Rows from block 12 of the audio encoder of a small encoder-decoder audio transcriber, named by matrix and row number. Rows with one number belong to one channel. Each number is 500 + 40 x the weight over its row's rms, rounded and kept within 0 to 999. All counts start at 0. Numbers have three digits each.
After each channel's rows are labels from the 100 clips, of 14848, where the channel reaches its highest value: "lies over" is the class under the peak; "strongest on" is what is common among them. Only what is clearly more common there than usual is listed. The data: Morse code for random letters and digits, with fading, noise and interfering tones. In brackets: how many of the 100.
# convs1: first pointwise conv (encoder.blocks.12.convs.1.weight, 192x192x1), inputs 64-127
# convs3: second pointwise conv (encoder.blocks.12.convs.3.weight, 192x192x1, transposed), outputs 64-127

convs1.157:430517451424483504445511421465490531573513553481438435430510489460508545498484516545426521500533417482481487412473471441534526483567481487514525584437487458505557456441487476528514504527550486
convs3.157:538536543527547514480523607525490440474542482523426472477472529473493480502537506476520488539471450468563522546542543464506499596526513484495480491502471495568506459535439476527527552441532477
lies over: the character "2" (79)
strongest on: speed: fast (100); the character "2" (81)

convs1.80:519542485537485567495491484490461472441511498524488470495501484420450499484453526472470490528519483505454454533594511438465515470529489508486553461491455493502545468463432476481478501584535444
convs3.80:463536491495541547466555505513449463463550526528503536542516477491475468479501554449571523561566481457609534550450521451504501442464467475486504510472535485531494429580535451489554456471520458
lies over: the character "p" (34)
strongest on: speed: fast (98); reverberation (55); the character "p" (38); the character "e" (34)

convs1.153:499595489495454506515513543471574497530534501462462622513409495505475480548542500543582530500512508462492423501557544497513546513525489442491500521515397475522483525457468477530506507513601535
convs3.153:523457497480472517516528436556469559522420559503543489525536462509545561503460496508511578446527544469528481580454562481512482604541498484528536480482494510523531477518506490516534431484462461
lies over: the character "1" (37)
strongest on: speed: fast (76); the character "1" (41)

convs1.84:479506469503568521533537544527476507580494502487504492498492533452572511499455564459514478502453479480446544518487554509493535540555510518488496551508547405571533510498524434469617419526433499
convs3.84:563461524482419537509472508530525553447465472506525469522536513411489393449471507508550546438539449537514472468488505490484519437472541458476535475504461444520442502514485485542435454438484499
lies over: the character "y" (38)
strongest on: speed: fast (95); the character "y" (45)

convs1.73:522530427515490546545476497504446525467405485438500554486536450473556527483477480483499492514536470515536471546466536455475540579488544500534514505544449515467525480469475503503494566475490495
convs3.73:483484475543530477501458529475525430447512555524515456453529436516575456456433463499481536482466514517497481508442433484547467506501520497525506478495515452527480505530513495468549428509453459
lies over: the character "l" (27)
strongest on: speed: fast (92); reverberation (46); the character "l" (33)

convs1.152:486506520494550493512532520469485458426554504511491576473437557520554497460488463475522518547446513566432540477483524472439477511540563488451522530477468530514520472526551494491515492430475481
convs3.152:431533510461501530518485391443526579452505472512490504530442462409533416528466511522515501487542521439468547448476521528521488468518586485421496513485499547541448601485473515464562443530475500
lies over: the character "0" (25)
strongest on: reverberation (44); the character "0" (34)

convs1.120:481501454569486442533440457488499449564542485516463475506503396410512522491533502476506535475515473493472519560528465523436572503436443492468452483480485390535499472508485465510530528425602484
convs3.120:503532511470519476517479536479535530375552521523533510515530545512470580477539473494514554492484446491491565511522497444423456500473493452501466555522465536547541501549480488506504497529450567
lies over: the character "y" (34)
strongest on: speed: slow (85); the character "y" (38)

convs1.163:499550511471492462466483503448398465463484503425523530496538443541488544542558549480494498461522438484411441453481547533508523502532520507487500554528551499547518396545504529509537551504495551
convs3.163:506469526541457504480461473502555522513581485508536496533480452487444539470495489507487549524548387522504512548474486502510537579477543555505549476513480513549534411446504453438479482514447463
lies over: the character "3" (38); the character "f" (27)
strongest on: speed: slow (99); the character "3" (38); the character "f" (33)

convs1.122:481478485560560517528465476568471476561438524444466587532488545481538502514517526542571507524471434427530567523496451501505588514535444531519569484486539491533472484501471468433434470478547469
convs3.122:472542590614494496585471466397497486540565491429476526476495524541519525498526519528504571483401551541475465490469577508502573462432484531513523567487493465496472562559531449525501436425483532
lies over: the character "9" (39); the character "1" (27)
strongest on: speed: fast (100); the character "9" (42); the character "1" (37); the character "0" (29)

convs1.180:461532491510532449459510518532469457543487530531510523510472590521549485477468512508503454545539381477458484519427495556521491499458590487461558542503573459457528459372486521539500512470515538
convs3.180:525421553528519497460513461492496522473508478503417499512527495514526514516517474543540570531583495453608477525561447524496493467484493472527530480448494389483507510606514489554520531477555484
lies over: the character "k" (60)
strongest on: speed: slow (86); the character "k" (63); first character: k (60); reverberation (39)

convs1.44:478477540552483468511569524485468479486508518476528579488439513459556489494501492572479564512449446481503515477528479486474573476503438509490505503468436578500470459515476479459453537517494453
convs3.44:518479469547573570440525509528502541503532526476520436510498526519463483519472619466515448455512463462552433463475524439522446505520480456498447518481603488499519409530504500415529508482488486
lies over: the character "k" (28)
strongest on: reverberation (60); the character "c" (35); the character "k" (33)

convs1.165:524523503481517481435547570536555497537450523547574505486479503484495470481490484542501488489503491516492432462443519530504460498535476516466426496502396485419590524470518505501487567507551506
convs3.165:402531487519566513481572437509484494436445505540491532520536468478406483447546472505517508574516464524535513468454448523514470475485498493503523449545556456534486467518460406575504467515489504
lies over: the character "1" (48); the character "j" (26)
strongest on: speed: fast (90); the character "1" (57); the character "j" (35)

convs1.114:526483515470489478521496519480483546420544504505596567502418494535602532441526505653482498489509453512551554553455487467477487489467455556476513429455492512538552491432448541514491520492513581
convs3.114:530551496457491497508480480461528504489522439517528489488511456501486515493456525449489457514528498456486504514496458455559541479537555534437436492503517528463485517530508539489494476453481449
lies over: the character "f" (33); the character "q" (27)
strongest on: speed: slow (80); the character "f" (35); the character "q" (33); first character: f (25)

convs1.127:580528492574502521536500493462506435500561480477495574487520507492441477480480497428540452536467450512500522472466472447521448465530525489492576481458450446508558510454523510387535489486484451
convs3.127:478493473444466528538529482467452414526525451538466510448542497473485546495477484504466566547539529488510587441455456453501494508496538523468508497482499495518495530503620474466601474502525528
lies over: the character "2" (78)
strongest on: speed: slow (99); the character "2" (79)

convs1.64:538518415453580443471509518502534537486473510497493465558531495505496492495563460506471445576513462522543448487489532517438510459458521523478486497505517490515481536579522596495486498447490519
convs3.64:490519579559484563491495505531581489560524456480537545503532502492531494520579552529526512487473509459530558492541570472494441524542488566469484556538494515474564551584461558490524534572530490
lies over: the character "q" (59); the character "7" (32)
strongest on: speed: slow (92); the character "q" (61); the character "7" (35)

convs1.28:528527508463440551473490519530474420458556482605494520581452520497477517536524544461506496527523520514553478517503493516405519435512475515489520477490451530479503521544531490464536537501452429
convs3.28:481474504575494515448573482492455463465500489445485482503434497500469510478450460513486455498551481476466482472563549555525459470522482516458486478501655454574558415468475518586491457468485505
lies over: gap (71)
strongest on: reverberation (37)

convs1.50:539423471497547552437520474517503507462485526506427514465484508466465508518495501523508459491474428421452469524504469470487556472498500444452407497429491484399509516461522556516512496502465502
convs3.50:476450478536522502432462529531507452633522551468414512490500508472521518566429529491535424503448521424519517447452545498494477511467504519517535471530491491455518465506537525555574583458535499
lies over: the character "9" (26)
strongest on: speed: fast (100); the character "9" (32); the character "y" (30)

convs1.48:473492503466572490547426475528563548495550523442473520476550503478531395551538541566461570540460547507564509510425524518532507517521552519513466456536491476500525476538529435524538480450465451
convs3.48:513499560493488497485534532499519514491513518573549415555485499551479483484523493495625526496496470520514514478531477529484467475469408460443538430490421433481487498526482537468428505499473516
lies over: the character "7" (30)
strongest on: speed: slow (75); reverberation (66); mains hum (41); the character "7" (36)

convs1.3:475534501476451436508474491513484520503561498506466557436502458526557474483464526511489463482448525489434495513562547541515538408455425468440543560491556517584583500444520496513486527544470483
convs3.3:512491520541468469513438515498434518571494537558516491459494475484472437448507516557543509473500514453411508485566476424466455424597443502483571519385461540465470512451484437487564477456518499
lies over: the character "j" (25)
strongest on: speed: slow (65); reverberation (60); the character "j" (28)

convs1.138:527495493544500465457550501515500450484512444459450463525424474449440484502490454447530530459524455484552519532492589550441509449512482533541557595503465483569536487459503491442486547435467508
convs3.138:447478480540481499465495494521505526562520419486558485525507543460395518492514573506531509447505465465502462475450536516471584526432461469512500433514453494508530463521516490509426525483485507
lies over: the character "1" (25)
strongest on: speed: fast (95); reverberation (45); the character "1" (33); the character "j" (31)

convs1.17:521488567444502541533492556542523524608536492522522444617535547478504431536499480518479481524540522444458476533482517520441517419496482461489550490566445458466531516505459549464520547494525557
convs3.17:481523508521433560450450483521503477532469551397497515537473506396484501450522527496530459513519439524504519514542477545504524554455425448456587501537531498524504464519455508590550510468492493
lies over: gap (100)
strongest on: speed: fast (100); the character "t" (57)

convs1.137:536517553437486455484515588488508505549522482461438454477500510447463535506451477393471481498537528600359472531469503503468458537514473477496587515570437457509494555570495513560471536495468544
convs3.137:558507436527531536488539519441504488446474507488431547497497524466509538495487496527509545516541496467550600563480548479499436519570489570509480485499503509518547488543508456546490513507507585
lies over: the character "g" (27)
strongest on: speed: fast (91); the character "g" (36); the character "l" (32)

convs1.12:486509515509436512554506518527517539523463423555449548516537539470500496446539503563488505533454465506549535416452455460472485518557538508485538494487520530521447402476523521468580505508466542
convs3.12:500495538415514434447404509508496453520514461562496494563495472481451484470489478552494455448431405438449509493443493442511548485505495547549548516541450534465537474443592518452471513457469455
lies over: the character "8" (56)
strongest on: speed: fast (62); the character "8" (58)

convs1.75:399493514470534476547480463497467509565634518519532424439451539491507480482496471637471530515481452434502544395441488501446551529555463515486433510443487514437506459515539486477475514472478497
convs3.75:495486456424550448484468534474505502483471497526471519452501479541542546578482554537496555456455543539527506463481523447530469481426512561487478519447455511512537491485574557463530569473511559
lies over: the character "7" (47)
strongest on: speed: fast (100); the character "7" (55); the character "i" (33)

convs1.126:477528490462539478485555533524489414529509514522511496480465460463462470496577529436446560480482519574480492500494518530483536465529550523519470435555435485494429552460462489537523557412453547
convs3.126:590464560517526519498492524549491536495551526542520477532573501514493540505545509537499522498519560534525513521463498482509587529466492502451476537539538524505464481525419481496505511532498529
lies over: the character "4" (27)
strongest on: speed: slow (91); the character "4" (29)

convs1.81:507460500569446438497538496491502440396443494498488532509455403478467465488491460520524484483500494475474490523427523504478465459518545533536483544542491514516501602398494462476493491519480534
convs3.81:529480531486465467542463541516485486416542493543549553534447479458524523509420442485471463488530487428485485491482571482502506547488528453553530514525453521439427454427486478527506491466480511
lies over: the character "x" (41)
strongest on: speed: fast (100); the character "x" (52); the character "h" (29)

convs1.175:505444505416476526543485463415524574520500544506425500493454514539514500493466570526504519604432516572602522437493509594433518525532487467560533493458498416552510539431444546512527477480482512
convs3.175:463498516412564592480479498476547478461423479512501445442444477506561419434536627441573489567533493482418474528506542527480469485455435520500499509483520559476453490526559513544451549520519499
lies over: the character "1" (49); the character "0" (32)
strongest on: speed: fast (99); the character "1" (57); mains hum (43); the character "0" (39)

convs1.90:479518548444496437396509518512531418507412523437493440461492525514495505474494485608441564486472544498516493524457439521506473512383538518535469553526474502455495539500378498488473550593556537
convs3.90:522487498521459545540461476545468459559476595438521477576453542488499418523438502486532482490504489527541585503494494513602466502490557471518559501477510509596461502507587477532543511521516548
lies over: the character "x" (61)
strongest on: speed: fast (98); the character "x" (66)

convs1.56:471495546523509478459494518505462482400596509482458524490529454524535442467495425531533466491492469514512522490489462501523600508518497511516475568394548484483550508523413492403491402566533517
convs3.56:476473525508442449496452545424515474497464540555490486498471535463522493490471488447528509556412489585497437468530591487458518492475480558564442510473537465506544444527527465508514513515485450
lies over: the character "v" (34); the character "5" (31)
strongest on: speed: fast (100); the character "5" (47); the character "v" (45)

convs1.82:534528519491509504537549530453517552422512553528507580476585425493427544511549494489461501524517511509485597502523544449491484375510498516521527555481485479496494565492557442470479578540401537
convs3.82:548537557584520461446494467451507488486493503503505499466478456558507494435457492383582506448452499492533500490467485512435505516551532494469558510463490580439470584474519476488482555500448496
lies over: the character "9" (51); the character "1" (31)
strongest on: speed: slow (100); the character "9" (51); the character "1" (32)

convs1.52:498482531531488610440452498530501550525487461474482477461500449542474534438470584566552508495545497572500512526537532496430474522530484527519486614503449511503465475476506472548552572527515485
convs3.52:508492523512481476544498521521538486543561493549547492473521434540483412446482444467437504462490464542485562432518451515470499487523592453499461472533489491500530498489455546531594452473421534
lies over: the character "s" (42)
strongest on: speed: fast (86); the character "s" (45); the character "i" (35)

convs1.89:498431530498524481483493525485501539435470557542471522510455519468571450563549487509534417445541450507519527572567630510455469465494454453453470484452549465523506465515488553529513476522451489
convs3.89:474513446487457472432531565539451511486557443495501500603544483544518544442568504495507490511511480477479481529543548563486452504532436495451495539535458515557517526569435454493528483469509527
lies over: the character "v" (29)
strongest on: speed: slow (86); the character "v" (48)

convs1.123:520477558485505465467494520542442543581498524492489454438399480441511533547504495465516407503497537475553525482533459449381449509458557525554572446469551513490515478512470455459474551473509489
convs3.123:575509496533521521459550527484533537488503518509507489509552503412530505514500466550562463457512475546551520450522524530425417500404488598506563465534494418535512526493578487554494519495463510
lies over: the character "b" (28)
strongest on: speed: slow (86); the character "b" (40)

convs1.130:539501481565446461504513509494438526525518558568467470432529521477486499507495504533494464488522564544535479491574448501461527454558498525513554594436478457556456504513511460492444455467555486
convs3.130:476476531474489489448519368552487489518519534423481539422482484440550460488502546567494480520568582508481530482543517483451518496442554549455462536517510441575463540469514529461512412521489473
lies over: gap (100)
strongest on: speed: slow (92); reverberation (77)

convs1.1:411537524520428517579533476451444526510516471475495522480499464451519529471464520470466554481566563533442564531502534542519517484448495463441520513588462500553515482489515497479480472506452508
convs3.1:538514510550499407499509508599499503491511522450515501506533469482473500494492485502511508492507390485563490418409515519526515493491503476511592498529478541528509510488561484422378508566521465
lies over: the character "8" (60)
strongest on: speed: fast (100); the character "8" (63); the character "0" (28)

convs1.146:500454550483480547494481464506571559515475503477535470556611504478484473496588489503439568476507553475484444445477581527476542467470433487469502489522442475538511514501511486560524411532546513
convs3.146:489462465535504513493489526436529512548491561541559473463423488467520505494549468503502519512510490541497517516508472527416548468503445523526547471437587479444509539490580494437561568527513567
lies over: the character "v" (57)
strongest on: speed: medium (76); the character "v" (63)

convs1.178:485500492562514500510492464547540526482432521490419500461510462393487495475509498609497505521490494476499551509517464544463506436479502511518539507481427598462424507514470524443450519485517498
convs3.178:536541486531531500511495472483499535473490423506504473534479484338526405440491497554494598488503472509432488490488541529556521536541563467529466496511463457520514524492585550424463563542558525
lies over: the character "j" (30); the character "0" (27)
strongest on: speed: fast (66); reverberation (63); mains hum (42); the character "j" (34)

convs1.145:509479500470514528516513516442455530387511560507510525451483506474515500489511527567476491549484500512455550547489476571507468515456470543491558477474487467484484483497430466466461523530518479
convs3.145:529469500525500458534490477499540551508539495565551516501497625501473484474544504539518422492488429494494455505551455534497596485548514547538521504472518435527544573499611467526462444484443502
lies over: the character "x" (26)
strongest on: speed: fast (63); the character "x" (34)

convs1.102:521510535476465502453538435471486478498520494466501568495518554506522524479514483480468516505504467489530527462491540448416516545439525513530557495501520494535507485500595581443529447561598467
convs3.102:558416527566480545448465514515529486522495499462517495461451525547469484521486519504418476544463491445502580528530460492532511441547551482465460519546482497418508487522510503535593441427561501
lies over: the character "d" (42); the character "l" (39)
strongest on: speed: slow (83); the character "d" (44); the character "l" (40)

convs1.55:499456468524481507500540465422495464479558498503535473479529506471479503518468539528474389509494547557466519467423492511435568610566457473519454481556387486504481534530534490448496527451482449
convs3.55:495498472499503486526507463439430479462487473554501475427522469530563490518541526453550527422484559502472505485443509500561551521448554507502517465510547463527505548495559480545574504444464501
lies over: the character "c" (41)
strongest on: speed: medium (92); the character "c" (44); first character: c (37)

convs1.118:467535504549522513530462403484407465539502565506479479528516496514444522432541450528554517473549515461450452455541489484497526527558466509504454557524524478538420481515460532528475499547542481
convs3.118:499432426539505501467460576443495522469513465557505531452455453486499479474418508430494498495530544479525443467490517441466461503491530491443502512463487495495460442458472504481528474472534517
lies over: the character "p" (26)
strongest on: speed: fast (70); the character "p" (35); reverberation (34); the character "g" (33)

convs1.187:544451495560493437533522566536517476561529523498473501519496479446477466500481472471483557517487396532520504447449516425507508546540512536525480553504482511477399560465480502460531483483477537
convs3.187:498496512555557497546483505548539425507497543563460464520497470506552485524498485543415534480535568470540553505592446484490522480479424464470573604500469516569518500509457518542474478456536500
lies over: the character "v" (63)
strongest on: speed: fast (100); the character "v" (64); the character "4" (29)

convs1.74:548474543569439502558502499547511492563432553542543483494465602445541465445483511491532526483538525446462479532484476504469468479521518510511504411450515460438559425557546492533547493479475463
convs3.74:498533493535439384553464524514489527487503516500538491452524464542424496445468483403482582506516527496510528519443486489442522480465546542515442562488508470539561481461450523491436461459475461
lies over: gap (98)
strongest on: reverberation (80); speed: fast (62)

convs1.100:429483521538473454491525498577449563460449528544477490450496505468503503540515579475524460493534511403466487504499483500400514460445525570549513563470469490498485424414481510482460490513463551
convs3.100:491467493516546472473567484443554478464521483454510509469519519486530472482500470480513569441494522535496548536530459455548591461555415575582482491585463536484570462473497507495462464497514495
lies over: the character "3" (27)
strongest on: speed: fast (96); the character "3" (42); the character "y" (34)

convs1.91:492561463482476468437481492441499516480529473506487461458522515496472470470556544513489531565470533427455427499492488458480495585573526500519485581528532448470563579543489516517413497494518501
convs3.91:568430523528533476476452479492537492501506437466420472470500493496475471492498513501469447485520551614504483490449469487523416481492508548390458521578520489554517521477476453579491565616440521
lies over: the character "p" (42); the character "9" (32)
strongest on: speed: slow (100); the character "p" (42); the character "9" (33)

convs1.183:469451508502480493489536556460476442431376497498489450525456428450530511506471508404500475474519446528488396527524440491496549516545438559541517504539452545499490587475430514460442495562524531
convs3.183:501541434496568392572509538505519519483587508509495464551471564534498486513511491516539532508511510470539452519530524474489486443448577522513502469483520526568501452538501506501589591499514515
lies over: the character "c" (27)
strongest on: speed: fast (77); the character "c" (45); the character "y" (43)

convs1.172:545507511499555457548552468511455526550627462484525486502478460514485501518511515490527514519494526540543535578457505489501547612536560460441443475491464552519512447536544437520501484450445474
convs3.172:523459429452490513506523465509507574508461552545499478529451547522476502450508555516444520582495519514540555483542529528507464505507490422527439558573500463523604458490446428521497503563496471
lies over: the character "z" (28)
strongest on: speed: fast (99); the character "z" (42)

convs1.86:507556479518500470536525457519475477391488526488545494507593573450496491418539487519478447498511477470567414513545517633470560500459499493452478517472486477490514539572465462508592420489480522
convs3.86:467609546526508522542451515594551543499540534497575534483415469509479499493508491470541585498458476480436558486509518427459543566480519509511485480525497496509531557526484507467465588512483513
lies over: the character "u" (41)
strongest on: speed: fast (69); the character "u" (54)

convs1.139:502479590443457499491484413451469535499468471524559464523533542523446408532474570563511472535523530494539496501476525491512491468442471514553480448537494548415509515575526483495473470316560443
convs3.139:455510502511541500478453513504532570587602553525498568491464463503486519506499516462499498533546467491476518484523485536438514538514546559487435499431527503569520443433481517521504516519541478
lies over: the character "0" (72)
strongest on: speed: medium (96); the character "0" (72)

convs1.8:560510539530528409506529537463460497504465512474494546523478568497549491543523468521521596540553465518497494453504510423494511510482486499487474529543524532361493440553548507439435494481512461
convs3.8:587514534552574551486519470452499504492495447478451522464445529498487474421462453497487508490540475493450539597595533479517514483484492551494525481461465451469498504465503488488550458495453536
lies over: the character "z" (46)
strongest on: speed: fast (93); reverberation (57); the character "z" (55)

convs1.79:459518471467489484474532515480527564594532521553552531510398530504527473507519491576509516455483509518517577532534532545467482499456521448545476486501452474500466579538554461449486504554556544
convs3.79:487516576546558507568414490430489490480524492489479479568509451548423520463439500494567481593488499512477442544471470422475544528577498449509462504536514528558458538483481489478487477523528535
lies over: gap (97)
strongest on: speed: fast (99); the character "f" (33); the character "m" (33); the character "c" (29)

convs1.13:537550509556477502562519541506515456520403455486526504509507523513504526539525486524470506533499487443475514502431507524544515449488471605438476455475452480471587491495507452485530510487499501
convs3.13:499490556509456482520483548558559525492502495451527484493485512508472506612437519517500428556468468503468501520476515543543488486527450497550448489454455537470494460478486527471516506567463457
lies over: the character "4" (33)
strongest on: speed: fast (81); the character "4" (43); the character "h" (33)

convs1.164:478487446512488459515488440500507511580428438495469564509588498570549541423490530463488535480497493471518492448499569559520474489456526531472535489501447512491487491494472473574514470491440517
convs3.164:501489525453475410472538491471475577514517544525558494455451515587517530516516482473467503476544542520505478462469521526460479477479460578461578487514495434502482541523464452496535511520391474
lies over: the character "0" (36)
strongest on: speed: fast (88); the character "0" (44)

convs1.87:454499498481478493447465465521526410542496497502468473484447555547458547463460572556597530542500514541598563497545447579492476517478504471504467540455563558453446493512521462479430529495534489
convs3.87:507454474489535545526504479500581615500452529540442494521454524548505526534507491419557576475485522491362527512551546485514465474496456554505500494520512474474537472463517525506429526508476543
lies over: the character "1" (59)
strongest on: speed: fast (98); the character "1" (63)

convs1.106:551473438405546528470485505545452518465447629494551493517481527529501477456497505478514453470523564487458531511443558462507462481521439585511513503570494438594517565421459505508541508575483502
convs3.106:477487495538574486461468508525536477492479509503547561486592528532432506518480533555473534496542458507548498490509548415505487461499514515512482398477495509458502496537507492514439459497504483
lies over: the character "2" (35)
strongest on: reverberation (57); the character "2" (40); the character "c" (29)

convs1.46:540459469545537528536535450492391563503622501417475421411456483519543433510577519495489495423500479513567464470511530524485511380503476488522501564508483529461430483492496454535487571502490482
convs3.46:500545476555504476418508581542571463551437492472503485462527578513537460556510515450490498563521547550467493570579488507480531459432504513478540451481514486463497473530490515567482482519510488
lies over: the character "s" (32)
strongest on: speed: fast (72); the character "s" (47); the character "a" (34)

convs1.107:459502459458490476503527439431453470442463494474448473589532522524458486427528431479531555572524551447486495537510499443493502437537489537494484512433516574494554416516499507440459506496530492
convs3.107:480474535462407486560531505489504451498489474417432445473490421496520503565451492574480493534567532548463473507528589531495411490510444479529523563486438467463506513506496450533483472477466547
lies over: the character "4" (59)
strongest on: speed: fast (100); the character "4" (67)

convs1.150:503522517542485450500479455561435518502487463510458519490513537464552506526537478509462478531525567557554486532474565466429518562571622521454537536459548503488477492548553476487468500478518535
convs3.150:490516437455525428502586524506473532496521463458549566566486548509492472429482584462477468536486461589517445492481508568421519458475521516462498490545510452547529505536475504473525514542493527
lies over: the character "q" (34)
strongest on: speed: fast (97); pink noise (44); the character "q" (39); the character "l" (31)

convs1.143:522518533560477521537532504456430469457497424554480517552495490549497495535489517533454482519460531511514520446498560492434478491544524498439544425542609524466553486453372509468483485462527474
convs3.143:512450497462496486504550494542496511544450575515541492469427487483403559427533489528425563429464523505471501470510503479568556479548432454516522505498458515456449532481522507453412508492437505
lies over: the character "v" (75)
strongest on: speed: slow (98); the character "v" (77); first character: v (27)

convs1.97:560474507530495494581582523506477557500524491515538526503498494417499555510415547500511548576571512469480513530552490500461449357509462467531444518549519484517469573489560473504489493558491593
convs3.97:517571471472471551495544512508522528505468512531581555497576558516429540445483545520513554557516479539458561485480484513444485559535489529496485484543520484479484514498522510506530503505510481
lies over: the character "9" (32)
strongest on: speed: fast (99); the character "9" (39); the character "g" (32)

convs1.166:548567542521549484507568454518430504465560552528487516548519480444500462512456476499529542461506503463437568469465516599570534476443487534592474476504507395483470557448504420597443530482495514
convs3.166:420574432508488464499428515416570494551498474507518473564505486529451523511484484504514499511474496439527510535426536525555491497583511571487546521509525467486503578444473497548488502487505476
lies over: the character "2" (44)
strongest on: speed: fast (100); the character "2" (54); the character "e" (33)

convs1.20:528459489499541568420484473518501518444520519512536510502571498556485469503529507497461425476549501466557510507474447532491503529533541505509455567496434453542410555545569532460498524541471464
convs3.20:462530554492540479455517500456477534510459595478500485549519475463497484482525498531525483466495457529520464479451493528518449453464558459466472491478571456503441483472475506488436540442578540
lies over: the character "p" (62)
strongest on: speed: fast (95); the character "p" (73); the character "i" (32)

convs1.98:452464481436480505543519493433463531441461485518545529523554456532531427532496482435525476457507509539484520442556453468550515499505536588470583578545543431548590482462523479510497503494471517
convs3.98:499560472575561430558550514493570431463575439515489528472450448567464552447487527510551482394489522487477556502477554458533531515542547528490523582518505494476509484530483538562582507462424530
lies over: the character "l" (48)
strongest on: speed: fast (82); the character "l" (59); the character "z" (41)